config.yaml
targets: ["layout"]
optimizer: "normuon"
warmup_steps: 800
Rows from block 3 of a small image classifier, named by matrix and row number. Rows with one number belong to one neuron. Each number is 128 + 32 x the weight over its row's rms, rounded and kept within 0 to 255. All counts start at 0.
After each neuron's rows are labels from the 100 images, of 14976, where the neuron reaches its largest size: "responds to" is what is common among them. Only what is clearly more common there than usual is listed. The data: made-up waving flags. In brackets: how many of the 100, against the usual share in percent.
# gate: MLP gate (model.blocks.3.mlp.gate.weight, 512x192), inputs 0-63
# fc1: MLP up (model.blocks.3.mlp.fc1.weight, 512x192), inputs 0-63
# fc2: MLP down (model.blocks.3.mlp.fc2.weight, 192x512, transposed), outputs 0-63

gate.271 [164  96 112  92 182 137  85  99 146 128 115 102 101 176 138 126 111 142 150 166  82 106 143 140  84 139  87 128 162 124 133 154 187 125 150 131 129  68 148 185 155 173 136 169  86  90 153 107  88 118 127 126 125 167 161 106 140 123 109 134 165 134  97 114]
fc1.271 [140 140 159 157 187 151  84 122  85  93  72 103 128 183 155  80 133 106 168 140 131  83 208 155 131 155  79  91 189 106 158 150 115 157 100  90 131 106 158 163 157 158 107 129 130  80 144 118  62  98 103 166 114 171 167 116 111 127 156 146 195 140 121 158]
fc2.271 [159  93  96 170 108 118 144  99 170 139 167 142 130 133 145 152 164 152  69 185 189  45 166 155 137 140 133 124 166 180  40 154 143 124 169 158 118 143 126 171  63  96 151 122 118  94 114 153 103 118 131 182 106 170  92  96 158 132  81  92  41 108 137 150]
responds to: quarters (70 vs 6.5)

gate.74 [148 119 171 124 126 108 104  98  87 112 112 209  65 132 147  82 181 143  94 129 121 106 128  94 115  92 100 145 108 128 143 113  85  80 147 152 147 165 131 187  91  93 133 134 147 101 102 130 113 147 107  96 138  91 118 126 152 149 169  98 143 108  79 149]
fc1.74 [123 119 168 129 111 136 145 160 128 201 151  94 125 133  60 143 116 174 174 131 116  74 192 138 163 122 132 105 134 144 113 119 150 136 123  89 114 122  84 107 179 194  84 117 154 181 170  89 149 126 140  90 130 185 122 135 127 123 135 111  78 166 117 112]
fc2.74 [144 135 138 131 148 196 207 116 122 137 119 109 140 123  90 126 103 112  97 109 153  72 166 152 103 164 127 144 146 115 102  93 127 161 160 110 139 116 194 122 124 117  89  77 116 150 134 172  80 103 159 121 176 156 106  93 188 156 119 102  80 137 178 106]
responds to: two horizontal bands (27 vs 6.9)

gate.24 [142 123 135 161 142 137 122 146 122 180  86 135 155 102 119 162 186  75  94 136 105 119 143 103 190 143 166 148 116  92  78 139  62  78  98 135 139 164 109 129 125 121 126  93 163 111 140 123 115 128 128 190  94 113 136 114 102 165 136 122 126  96 162 114]
fc1.24 [104 141  85  92 134 143 159 111 126  73  80 115 133 120 151 144 116 132 150 188  95 118 122 141 156 133 128  66  83 132 141 132 172 132 156 138 179 173 147 126 113 139 150  84 151 139 165 192 116 134 103 176 150 105 102  75 108 104 179 156 149 150 165 138]
fc2.24 [126  79 110 163 145 102 131 120 137 104 158 159  74 155 150 166 108 113 170 119 170 148 100 125 103 171  96 112  97 102 140 133 109 113 119 179 101 142 129 177  21 143 113 146 129 121 156 145 164 112  96 129  84 134 129 184 128 137  62 143  74 123 164 112]
responds to: quarters (27 vs 6.5)

gate.421 [123 134 145  52 153 157 115 124 134 153 163 142  69 145 126 177 141 120 114 168 119  93 143 123 150 144 144  94 108 123 135  62 151 183  80 105 109 142 127 147  63 109 104 145 149 134  89  79 121 142 129 152 103 125 106 142 135 150  80  83 117 169  44 143]
fc1.421 [ 91 131 151 123 112  93 144 173 139 138 111 167 134 117 170 109 179 145 161 117 119 137 157 151 103 147 124 193 171 152 129 132 105  69 169 126 111 107 145  98 190 150  53 155 128 125  86 110 178  51 138 109 122 115 134 147 138 112 151 143 116 108 163 103]
fc2.421 [ 89  79 166 101 100 156 153 107  77  97 115 122 219 159 137 164 128 104 148 211 162 156 129  95 152 194  63 131 129 164 165 153  99 161 144 124 170 105 166 137 106 124 110 154  81 191  96 141  87 118 121 135 155 128 155 151 101 107  80 130 119 106 105 137]
responds to: upright cross (33 vs 7.1)

gate.86 [ 91 117  84 147  87  77 124 135 111 116  89 113 141 108 171 122 129 142 145 120 150 131 149 115 161 143 125 133  99 192 114  70 156 138 170 197  94 146 126 146 150 129 135 150 139 101 100  73 155 162 179  87 111 166  91 130 147 115  46 143 161 162 147 153]
fc1.86 [107 140 183 106 148  85 173 112  76 109 120 168 107 162 101 159  68 158 140 159  35 114 157 129 134 119  92  87 173 133 134 131 115 117 125 102 171 117  87 141 141 139 120 121 108 128 194 178  93 115  66 122 114  92 143 106 125 133 172 128  58 150 192 115]
fc2.86 [194 129 109 149  62 152  93 100 101 123  64 139 138  74  79 113 114  80 185 145 181 124  71 146 100 125 161 148 172 120  83  93  81 142 105 147 121 121 141 134 147 145 148 164 102 159 159 119 149 138 189 173 171 144 117 130 118 117 103 125 213 100 183 132]
responds to: upright cross (38 vs 7.1)

gate.268 [120 123 167 114 101 170 189 110 157 160 125 115 102 164 138  76 139 133 111 171 135 138 121 117 190 108 173 121 115 151  66 126 133 158 102 136 116 178  99 136 115 116 208 135  65 156  83 131 149  98 116  67  81 125 121 162  93 151 159  71 153 124 171  90]
fc1.268 [105 122 132 152 171 193 187 134 137 131 159 114 111 131 159  96  81 168 120 126 132 142 139 123 177 112 151 173 130 131  67 114 126 110 110 190 137 136  80  93 141 134 168 176  62 125 129 106 103 132 131 121 137 177 132 124 100 147 111  73 193  99 127  54]
fc2.268 [114 123  77 153 145 107 121 117 111 103 138 143 174  86 118 202 103  82  98 124 136 122 180 127  66 181 164 160  96 107 153 164 119 133  94 128 137 152 134 202 170  88  83 119 201 163 112 187 170 130 150 122 123  86  98 118  81 111  95 123 118 162 132 174]
responds to: two horizontal bands (33 vs 6.9); three vertical bands (26 vs 6.7)

gate.2 [116 144 132 135 137 163 110 121 121 110  95 114 138 192 169 163 121 145 125  73 157 133 146 125  98 125  82 137 141 139 121 124 191 104 180 119 149 135 106 157 115  75 112 174 147 141 206 152 161  84 130  83  99 135 138 136 141  84 123 156  75 129  68 159]
fc1.2 [126 143 110 171 163 137 165  93  62  86 101 186 110 127 105 124  93  82 141 124 108 110 132 115 104 164 163 116 120 140 128 129 126 154  88 127 106 151 118 158 144 119 120 107 154  75 105  89 132 117 144 171  77 169 114 157 160  88 167 144  80 150 147 113]
fc2.2 [131 142  96  64 114  98 129 133 139 146 119 161 160 155  59 124  75 175 141 118 102  86  81  90 152  54 120 153  64 161 160 138 125 172 163 145 142 158  94 139 119 106 118 144 136 176 141 105 115 101 126  93  95  87 114 113 143 143  85 149 151 147 184 162]
responds to: many stripes (42 vs 6.3)

gate.16 [146 137 115 200  33 111 166 101  82  87 116 135 120 106 121 153  89 120 148 138  85  80  83 133 127 154 159  97 144 168  89 112 143 162 139  71  89 147 165 123  92 130 132 169 150  93 156  77 112 111 132 132 137 118 102 148 123 137 168 115 137 116 122 150]
fc1.16 [153 125 130 145  71 117 153 133 172 104 137 133 155  93 103 129 187  92 152  70 126 124 100 153 107 154 134 155 216 182 122 121 175  96 125 137 194 163 122 110  98 136 161 120 184  76 118  46 133  99 103  51 107  90  81 204 123 161 106 125 127 154 148 163]
fc2.16 [ 52 139  72 134 145  98 151 193 130 140 134  82 132 111 114 165 144 137 111 142 129 192 122 144  93  77 168  94  98 142 149 149 100 121 130 111 122 164 117 140 133  65 128 177  56  82 104 126 147 122 108 131 108 105 201 108  66  75 185 130 140 128 124 147]
responds to: border (66 vs 6.6)

gate.403 [118 105 164 143 165 168 145 141 119 107 120 159 132 169 183 118 113 146 155 156 107 194 111 116 160 122 189 139 119 119 135 159 169 125 136 151 160 164  96 126 208 117 126 149 227 133  90  97  94 162 159 107 108 115  90 146  99 157 103 100 148 162 176 114]
fc1.403 [102 129  74 138 155 169 146 139 141 163  85 135 139 139 158 132 129 118 158 103 186 130 158 125 137 141  93 138  87 109 187 112 128 104  72 129  98 140 178 153  94  96 195  93 130 158 131  91 135  84 129 132 116 128 147 162 102 128 117 105 102 143 174 106]
fc2.403 [159 147 116 134 159 160 103 101 162 127 151 143 104 151 156 142 195 170  73 135 158 119 161 122 122 165 129 108 131 108 118  84 133 123  95 167 118  94  60 142  71 141  97 133 139 139 184 165  58  87 206 130 165  80  80 185 144 135 100 115 151 152 130  88]
responds to: many stripes (31 vs 6.3)

gate.341 [118 138 138 139  52 110 127 106 131  89 109 117 174 107 122 138 199  75 123 128 142 150 152 151 144 119 160 108 213 135  76 101  90 111 105 148 167 199 110 162 106 103 162 142 174  87 150 101  98  91 151 188  96 102  85 114 133 125 107 175 137 130 143 149]
fc1.341 [109 131 111 153 141  94 152 101  85 181 130 140 151 149 182 104 155 152 154  78  74 173 116 124 129  84 118  99 195 140 154 143 153 119 129 123 129 182 130 160 130 170  56 121 114 158 159  76 104 127 148 122 122 120  96 111 145 111 118 148 185 135 130 131]
fc2.341 [120 113 110  95  75  85 143 125  39  49  98 148 140 161 108 138  95 168 140 150  94  96 166 161 137 148 103  71 143 121  71 109 132 107 154  94 152 178 106 157  93 118 150 133 120  73 120 151 125 146 148  89 149 153  73 150 132 154 198 114 119 127 139 189]
responds to: many stripes (26 vs 6.3)

gate.491 [184 127 118 141 132 102  89 115  83 154 125 139 150 105 129  98 148 161 103 121 134 103  99 124  90 134 124  72  80 120 130 116 119 131 123  93 122 151 112 128 153 133  68 141  87 217  91  92 138 131 139  90 109 119 151 116  90 132 104 138 175 117 173  71]
fc1.491 [139 140 119 136 136  91 136 115 155 145 132  92 100 155 119  93  80 133  74 118  91 156 107  93 138 133 138  80 130 158 144 165 148 142 140 148 126  77 118 174 182 129  82 121 119  92 206 101 143 117 131  74 128 162 129 184 101 142  83 141 130 157 133 149]
fc2.491 [186  90  94 118 129 108 162 155 135  96 193 134 137 143 135 136 138 110 117 103 104  48 147 139 159 139 125 184 150 159  56 136 159  85 110 127 189 170 148 147 139 104  77 112  92  90 142 134  95  91 195 160 140 100  96 179 100  53 124 117 117 106 156 131]
responds to: two horizontal bands (29 vs 6.9)

gate.427 [121 127 145 174 149 164 114 153 128 135 134  88  94 138 157 176 130 105 109 123 135 132 132 149 138 176  66 135 128  81 128  97 116 161 116  98 172 102 156  93 153 105 133 171 130 121 155 143  36 166 172 136 182  90 124 137 144 114  59 129 152 109 125 133]
fc1.427 [162 127 131 103 113  83 131 140 135 115  62 164 100  74 107 167 104 154 138 129 111 120 173  98 177 111 145 115  95 160 103 174 120 148 153 170  68 106 123 131 139 156 140  71 107 152 106  71 224  96  92 123  34 164  67 112 141 168 135 153 143 120 187  71]
fc2.427 [103 103 148 121 163  72 140 133 167 145 151 164  54 101 122 162 110 150 157 163 122 138 160 116 136  98 167  97 124 147 124 145 129 130 157 188 106 139 132 153 136 142  59  63  86 102 125 157 103 109 107 168  66 153 169 126 128 184 162 159 114 164 157 107]
responds to: quarters (63 vs 6.5)

gate.459 [ 82 133 179 124  80 161 102 143 123 117 132 156 112  92  93 153  97  81 161 147 131 117 192 113 177 114 105 143  83 105 112 106 183 170 133 157 150 119 115 138  99 139 148 101  97 119  96 145 133 138  74 133 150 114 117 107 152 103  19 119  85 127 120 139]
fc1.459 [123 144 140 145 138 165 155  94 101 157 158  72 104  72 151 169  90  68 202 128 126 108 171 125 177 117  99 127 111 135 106 114 148 180 145 135 136  82 141 139 134 170 171 133 132 138 159 101 142 162  92 145 105  71  91  86 102  75  93 112 110 133 168 161]
fc2.459 [186 140  97 135 110 109 197 169 107 100 152 138 100 190 134 164 151 177 143 149 154 151 138  83 100 125 161 113  82  55 141 161 146 131 170  90 130 191 131 165  79 132 168 104 105 131 157 211 149 112 106  96 110 177  93 159 132 140 135 125 154 121  97 107]
responds to: quarters (63 vs 6.5)

gate.151 [177 128 166 167 126  58 142 164 131 138 154 100 108 167 101 113 125  43 134 138 187 143  86 125 144  97 113 110 147  83  85 184  97 141 123 124 148  90 188 142 172 131 105 156  84 134 186 156 152 135 131  92 169  57 133 121 113 129 153 177 103 162 163 136]
fc1.151 [138 124 175 146 100  97 158 110 113 115  75 111 204 164 148  58  92 111 135 103 158 155 109  93 150 162  95 124 146 179 117 130 214 155  68 108 121 111 177 160 146 115  72 117  81 148 142 136 120 145 156 133 128 127 106 191 130 124 102 137  97 123 153  97]
fc2.151 [106 126 112 160 107 119  96  90 201  92  77 107 107 127 152 132 148 126 128 165 125  99 154 119  97 120 158 119 115  98  86  86 150  93  92 135 120 133 132 142 108 108 160 113 121 122 109 154 148 105 103 140 147 141 136  96 109 164  67  95  88 132 100 101]
responds to: upright cross (45 vs 7.1)

gate.410 [120 151 153 151 154 102  90 135 137 114 164 140 138 168 158 125  48 146 171 132  92 128 167 123 128 111 130 147 129 100  97  75 147 121 159 139 151 149 169 172  80 131  84 145  98 154 124 126 120 135  71 106  89 121 180 156 133 156  60 108 124 204 121  94]
fc1.410 [ 96 152 165 173 158 137  98 140 160 134 145 121 153 159 178 139 128  73 169 157 114  72  74 166 123 117  86 151 161  72  82 124 103 133 137 103 137 120 106 181 134 125  96 144 102 132  62  93 132 121  82 124  69 107 132 175 171 133 169 113  42  79 100 147]
fc2.410 [ 88 127 124 161 170 114 146 102 145 136 185 120  54 101 117 121 139 138 125 140 108 159  99 157 104 106 136 110 123 134 142  66 107 152 134 193 188 149 140  90 103 168 108 129 164 144 166  86 175 192 112 106 125 158 109 125 168 191 124 101 129 168 142 115]
responds to: upright cross (44 vs 7.1)

gate.372 [159 135  82 131 107  59  95 130  49 146 130 130 145 121 154 180 155 133 158 105 171 106 120 118 135 135 104 126  60 109 133 121 108 137 124 149 116 138 108 125 176  95 110  82  84 118 188 119 177 135 143 162 142 128 125 106 139 152  98 128 154 147 106  91]
fc1.372 [171 141 158  83 164  80  99 137 149 101 116 173 118 137 110 119 132 161 114 173 135 153  89 148  84 138 169 190 155 107 155 208  95 177  80 111 177 133 139 155 150  97  97 150 121 114 139 141 126 126  81  89 146 194 123 116  81 157 178 127 127  98 132  87]
fc2.372 [131 158 101 136 151 152  83 115  92 145 100 130 130 124 115  68 168 126 166  54  93 120 130 162 172 126 175 118 150  43 124 145 118 125 110  96 147 134 120 177  98 136 102  28  89 134 150 107 149  97 103 189  88 155 124 118 146 143  90 172 123 169 143  88]
responds to: star (25 vs 7.7)

gate.444 [153 108 113 127  99  59  91 159 161 166 137 120 124 151 178 134 173 105 134 129  58 139 134 180 139 162 148 105 184  56 128 127 156 139 151 106 166  90  67 105 165 148 132 103  88  93 216  82 130 108 113 110 137 158 116 117 120 192 172 130  51  99  88 109]
fc1.444 [162 127 148 119  82 150 117 171 182 184 101 122 165 159 135 154 166 112 172  86 157 157 116 135 116 183 129 174 189 145 125 100 100  85  98 130 142 117 167 133 178 132 150 151 128  99 145  92 100 140 152 113  77  56  82 125 119 168 139 156 165 119 125 163]
fc2.444 [145 134 150 153 109 123 147 145 107 155 144 120 114 128 161 115 137 126  46  91 104 143 117 150 119 164 114 144 156 109  55 129 110 116 101  66 101 114 148  86  93 118 141 135 219 145 145 162 116 154 121 122 130 154 145 148  82 118 148 197 135 133 113 133]
responds to: diagonal split (42 vs 6.9)

gate.133 [137 136  93 100  67 116 217 138 119 117 140 135 106 118 179 144 112 129  86 116 213 130 116  60 155 165 105 152  87 154 155  87 168  97 128 109 160  97  99  81  82 191 149 155 140  75 157 136 113 185 199 129  45 128 171  99 134  79 160 103 124 103 157  91]
fc1.133 [134 128 121 110  78 162  84 104 169 118 108  74 121  92 106 118 135 117 152 151 142 152 114 117 137  78  89 129  66 158 113 216 155  85 121 126 159 129 137 193  82 154 110  86 124 131 176 141  96 130 138 134  65 120  65 173  90 134 135 117 102 154 217 131]
fc2.133 [131 176 168 140 173  95 121 163 121 162 106 132 163 131 114 130 117 176 104 108 108 153 154 169 125 152  95 123 130 128 125 118 128 106 159 168 156  62 163 143 193 119 117 132  79 161 119 127 129 115 147  97  93 123 135 191 133  89 157 142 106 103  91 118]
responds to: border (29 vs 6.6); corner square (29 vs 6.8)

gate.508 [130 104  96 162 135  85 162 142  97 126 171 147 156 108  55 121 182  88 119 140  78 138 121 118 153  96 157 144 112 143  65 124 173 152 145 109 102  61  86 128 147 129 160 118  97 127  98 153 108 128 115 182  92 167 136 160 170 174 126 124  64 109 151 162]
fc1.508 [165 122 162 138 121 105 148 162 150  71 106  72  86 179 114  85 103 132 175 139 127 166  96 135 106 215 173  77 135 169 162 134 148 158 114  90 184 105 173 100 119 103  94 150 182 143 140 115 117 118 163  74  61  92 146 155 109 116 152 122 101 109 136 119]
fc2.508 [141 135 112 119  84 141 100 126 142 149 107 135 107 135 106 132 144 150 178  79  82 113 133 121 145  88 171  69 167 110 133 155 147 102 164 150 159 143 160 149 132 101 111 130 192 128 108  87 159 137  42 159 124 170 222 126  60 140  67  76 140 105 155 144]
responds to: border (35 vs 6.6)

gate.20 [123 135 116  74 106 127  74 203 115 121 107 131 108 142 124 146 148 132 104 125 124  93 136 112  95 107 112  72 112 188 103 160 125  82  85 124  95 105 176 102 120  95 132 133  94 114 132  98 103 158 139 140 119 121  95 112 146 114 142 169 115 115 151 148]
fc1.20 [182 126 114 117 118 173 145 168  99 114 140 131 112 147 109 140  94 164  75 117 129 163 102 153 127 121 116  78 192 186  97 150 167  99 141  91 150 103 136 131  97 111 179  73 111  81  95  83 110 167 141  62  73 122  65  95 131 107  72 126  86  88  92 123]
fc2.20 [ 70 127 149 150 138 132  54 164 107 103  86 116 102 171 157  99 175 140 124 140 141 124 115  89 171 117 150 101 126 167 158  63 109 121  97 185  68 196 129 100 149 154 191 137 116  76 131 125 124 194 107 134 138 101  52 165 140 127 143 107 122 130 195 161]
responds to: two horizontal bands (31 vs 6.9)

gate.140 [136 128 108  58  90 147 130 166 132 114 155 139  79 130 117 102 107 145 130 122 155 125 146 141 139  70  87 135 144 142 127 115  97 153 115 149 133 149 113 165 132 127 103 124 121  77 202 128 136  65 181 116 192 132 109 137 136 123 149  82 181 142  90  52]
fc1.140 [ 90 132 112 142 136 146  98 134 137 158  44 152 150 110 126 114  76 141 102 129 123 109 124 193  90 106 142  84 104 106 140 196  80  82 143 139  84 145 123 115 153 117 151 140 160 145 112  99 136 130 184  90 111 102 204  99 136 180 149 114 166 124 123 153]
fc2.140 [ 73 109 149  28 152 112 139  96 172  66 123 105 149  95  86 153  84 132 122 199 174 106 144  72 130 102 135 151 128 111 174  31 123 137 127 121 119  89 117  88 126 109 138 144  85 133  94 123 115 100 146 156 165 155  80  98  77 222 116 154  86  87 150 138]
responds to: upright cross (48 vs 7.1); black (47 vs 22.7); three vertical bands (29 vs 6.7)

gate.298 [159 102 144 114 170  50 120 149 105 169 159 139 112 102 141 128  87 101 119 135 126 135 184 144 100  55 136 121 154 163 101 115 153 117 146 129  99 126 138 112 102 159 103 106 123 103 100 133  68 124 156 159  76 132  82  97 139  99 120 108 107 130 136 130]
fc1.298 [149 162 124 129  96  97 116 105 146 135 133  79 123 118 165  95 127 143  88 163 193 113 133 163 113 135 115 102 128 130  99 148  67 138 161 112 124  77  77 136 155 104 203 142 141 179  79  88 101  94 127 154  58  86 131 138 116 138 137 143 193 118 130 113]
fc2.298 [137 134  99 146 167 116 121 186 137 130 170 126 117 160 129 136 119  95  97 178 123 149 186 114 149 132 154  90 124 167 101 143 118 125 141 202 131 105 174 138 122 127 106  65 141 176  81  62 125 124 122 104 160 122  81 170 194 138 112  79 145 136 141 137]
responds to: border (34 vs 6.6)

gate.236 [109 164 196  52 127 122 124 131 156 109 123  72 131  74 148 100 130 103 146  96  88 153 125  99 112 154  58 114 182  60 111 181 127 131  97 149  97 141 138 122 119  94 171 129 108  53  98 135 106 148 122  77 153 125 101 108 183 193 117 101  62 107 180 102]
fc1.236 [153 117 127 141 104 163  93 141  67 182 158 129 177 150 186 113 171 153 103 149 149 104 133 159  97 122 104 142 135 145 141 144  85 131 145 100 162 176 118 134 142 109 121 144 138  67  75  96 132 117 158  97  66 179 140 146  94 143  98  95  44 164 176 147]
fc2.236 [ 67 123 175 158 150 215 154 149 185  87 134 162 126 144 110  56  74 107 204 149 139 122 110  80 104 121 176 188 164 120 104 127 115 136 104 144 192 160  85 123 112 139 173 113 136 123 144 148 102 139  65 119 134 102 141  97 152 189 181 181  84 118  59  81]
responds to: diagonal split (32 vs 6.9)

gate.355 [ 80 126  96  91  86 105 162  95  73 133 178 103  79 113 144 128 107 132 122 150 137 117 125 118 113 190 144 129 122 142 136 129 130 147 108 147  37 140 200 128 203 118 102 145 117  94 122 102 136  84 113 166 128 125 139  62 134  71 133 130 134 132 134 100]
fc1.355 [113 128 153 161 136 167  97 160 132 122 125 160 156 112 107 136 109 154 155  68 187 186 128 160 132 109 146 167 142  93 148 134  84 153 112  68 233  96 120 133 114 150 140 112 145 159 129 132 173 100 183 130 105 120 134  98 130  92 173 138 122 135 119 147]
fc2.355 [ 94 158  39 171 125  97 114 112 137 206 171 137 167 115  68 165 103 128 153 121  93 119 104 133  74 122 141 129 138 100 115 115 140  94 109 165  85 134 153 116  97 102 125 171 149  98 111 107 123 144  88 134 131 134 159 143 137 149 121  88 137 135 110 167]
responds to: border (38 vs 6.6)

gate.314 [129 128 118 145 170  88 105 122 143 135 109  88 118 143  93  72  77 174 156 131 145 159 159 158  92 142 130 153  72 102  77 124 110 162  94 128 132 173 110 124  86 110 131 123 105 141 196 148 103 155 118  53 115 183  71 126 148 153 144 151 132 177 100 163]
fc1.314 [149 141 102 195 130 185 130 109  98 152 110 118 105 101 171 133 162 160 147 203  77 143 147 123 137 103 141 169 125 125 100 177 119 110 128 193 133  87 128 139 114 135 113 155 154 150  66 136 169 112 192 131 191 128 111 116 112 139  69 105 104 151 160  93]
fc2.314 [119 138 126  76 127 144 194 160 130 132 129 121 160 167 138  84 129 156 154 113 159 133  84 141 133 139 132  69 166 141 155  58 177 145 144 123  90 135 129 137 125 145 138 160 133 131 166  10 137 136 130 188 110 162 113 122 137 128 184 113 119  70  87 145]
responds to: diagonal split (54 vs 6.9)

gate.384 [103 112  86 184 100 135 154 159 114  74 134 123  70 163  79 120 143 124 148 134 169 144 194 111 135 129 140  93 110 105 122 119 139 150  91 140 211 100 123 118 129  46 116  91 178 125 172 142 105 188  68 104 112 134 116 137 125 126 145 128 175 165 131  78]
fc1.384 [154 139 139 160 117 128 136  77 166 149 122 109 130  68  74 130 208 149  97 125 132 194 114 128 134 110 133 101 176 105 115 113 108 134  88  90  96 133 154 134  86 110 120 128  76 156 128  87 192 146 132 134 151 167 158  63 113 117 123  96  95 105  96  95]
fc2.384 [ 68 125 159  82  96 161 194 108  74 122  64 108  76 141  50 127 139 164 122 105 185 161 110 116 199 172  89 163 129 109 129 137 139 160 146 198  70  68 139 149 101  94 195 109 118 175  90  75 151 145 158 108 132  93 105 135 161 137  78 106 109  57  52 125]
responds to: quarters (42 vs 6.5)

gate.22 [149 128 168 123 119 121 112 110 147  99 108  87  98 124 109  95 173 154 146 123 157 163 137  67 185 165  82  56 141 149 113 110 154 176 159 107 108 196 109  93 126 194 147 146  81 115 157 183 198 128 144 146 181 123  71 141 111 167 122 123 145  94 126  99]
fc1.22 [ 98 122 179 159 115 110  88 137 109  92 100 137 102 171 161  76 128 106 178 192 182  80 126 120 129 138 138 129 123 127  91 125  84 125 115 149 118 139  93  76 139  94  75 165  96  63 141 142 132 131 189 106 195 120 118  95 115 191 133  73 152 112 195 142]
fc2.22 [148 189 128  91  94 114 200 143 125 132 161 160 143 115 140 105 101 102 100 117  93 176 167 139 101  80 131 170 127 156 136 115 144 122 193 134 167  97 157 100 115 126 152 121 172  57 161  43  79 120 134 115  64  84  92 101 149  87  90 113 125 143  94 151]
responds to: two horizontal bands (26 vs 6.9)

gate.273 [113 135 144 122 161 106 170 162 138 132 138  80  97 124 130 130  65 103 101 148  93 136 139 125 129 140 113 104  91 172 148 191 150 190 140 168 136 147 170 122 150 122 149 126 100 141  75 171 128 123 133 106 106 111  90 125 130 111 121  72 134 107 115 179]
fc1.273 [ 77 140  90 188 142  68 178 114  66 191 172 137 135  98 142 133 126  84 153 137  94 132 181 114 126  95 159 178  99 105 167 115 109 175 112 120 116 119 118 106 161 162 119 132 175 136 116 115 124 165 145 103  98 113 135 196 137 197 158 160 144 124  91 181]
fc2.273 [156 214 107 135 147 114 127 176  67 120 122 113  92 120 114 133  94 141  62 123 128 124  81 146 149 168  54 138  91  98  49 142 114 104 121  83 128 129 179 164 137 182 188 129 108 166 128 170 140 106 184 131 151 178 168 110 181 128 171 167  77 171 136 121]
responds to: border (84 vs 6.6)

gate.154 [156 115 135 146 121 118  92  82 112 108 106 103  79 113  76  81 169 149 170 165  92 114 111 182  89 127 156 120 119 114 160 102 141 135 186 151 158 116 130 144 100 136 126 101 130 123 179 110  84 126 120 130 142  95 124 130 161 115 127 146 114 157  97 142]
fc1.154 [109 129 118 117 142 129 133 140 127 115 153 131 184 161 120 181 123 121 135  97 136 152 130 104 103 117  78  87  85 156 151 113 108 117  98 130 108 146 134 138 132 139 169 122 136 158 129 125  82 117 162  93 112 153 139  67 126 119 122 129 136 113 180 114]
fc2.154 [108 155 119 189 164 116  96 136 155 166 107 107 157 135 103 159 144 137 115  99 112 123 121 132  90 126 108 110 136 161 103 100  83 113  90 135 153 121 133 164 163 179 177 157  79 128 127 172  63 137 158  74 137  81  75 128  77  66  91 100 120 128 109 173]
responds to: black (46 vs 22.7); offset cross (25 vs 6.6)

gate.349 [115 125 117 141  87 151 123 164  90 118 151 168  90 184 115 133 142 112 143 122 132  60 152 158 151  91 133 138 118  73 142 109 153 120 118 155 108  73 111 154 145 123 140 166 129 109 203 178  99 126 114 155 186  86 154  27 133 136  88 109 164 144 158 120]
fc1.349 [122 120 138 132 160  88 156 117  66 150  72 157 107 110  83 123 132 125 116 120 168 174 151 144 112 135 145 156 165 146 136 155  91 148 104 146 102  87  99 204  84 117 104 143 114  95  88 111 142 153 124  90  94 136  65 201  99 164  51 157 148 135  81 141]
fc2.349 [140  89 149  91 106 186 107 116 115 167 130 156 148 184 135 117 109 127 130 148 103 129 128 121 155 126 213 116 135 150 154 150  95 166 139  86 120 122 108 132 122 155 153 106 159  79  73  77 119 105 113 120 103 178 157 147 143 122 106 163 160 148 196  96]
responds to: diagonal split (31 vs 6.9)

gate.266 [107 127 147 113 115 173 192 121 137 152 108 154 144 149  82 115 150 193 142 110 110 162 155 114 114 110 105 119  88 154 124  93 145 124 137  81 116 139 145  91 134 123 118 101 164 144 150 145 187 148 136 179 190 110 111 143 113 106 111 154  78 125 126  82]
fc1.266 [105 139 145 119 145  83 116  88 119 163 133 163  43 117 155 120 121  93 165 112  69  71 129 149 138 135 132  79 188 139 151 160 173  98  91 118 170  35 134 133 113 149 112 129  79 160 138  60 158 140 130  56  80 114 113 196 157 127  96 133 104 107 142 113]
fc2.266 [139  69 185 121 138 189  83 129 149  80 182 126 132 163 132 114 127 167 149 100 126 139 131 129 138 127 170 130 129 184 169 172 106 186 178  98 122 143 159 150 137 104 147 151 154  82 156 192  87 207 132 165 161 192 122 114 128 133 141 126 169 160 158 128]
responds to: upright cross (46 vs 7.1)

gate.479 [139 138  85 157 114 120 128 172 135 186 111 154 130 113 124 174 130 154 198 149  88 163 166 137 122 150 120 133 128 115 198 115  88 140 116 103 112 142  93 105 125 140 116  79 130 118 104 161  95  88 206 189 199  58  98 127 110  88 121 115 139 124 124  58]
fc1.479 [164 116  97 109 133 132 150 200 144 144 101 178 139 120 127 183 161  99 158 201 140 164 118 155 110 161  95 162 139  95 110 145 125 144  88 181 142 142 142 103 103 106 142  94  92 124 136 147 109 116 169 151 171 100  88  65  88 146 135  92 101 149 155  98]
fc2.479 [168  84 186 112 122 207 137 140  82 168 118 125 101 178 150 115 146 137  55 136 147 125 134 145 101 108 123 188 133 159 123 102 110 138 125 141 115 166  94 146 121 142  64  95 103  87 148 176 127 194  93 127 120 134 139  89 155 140 117 138  98 113  98 101]
responds to: black (56 vs 22.7); three vertical bands (35 vs 6.7)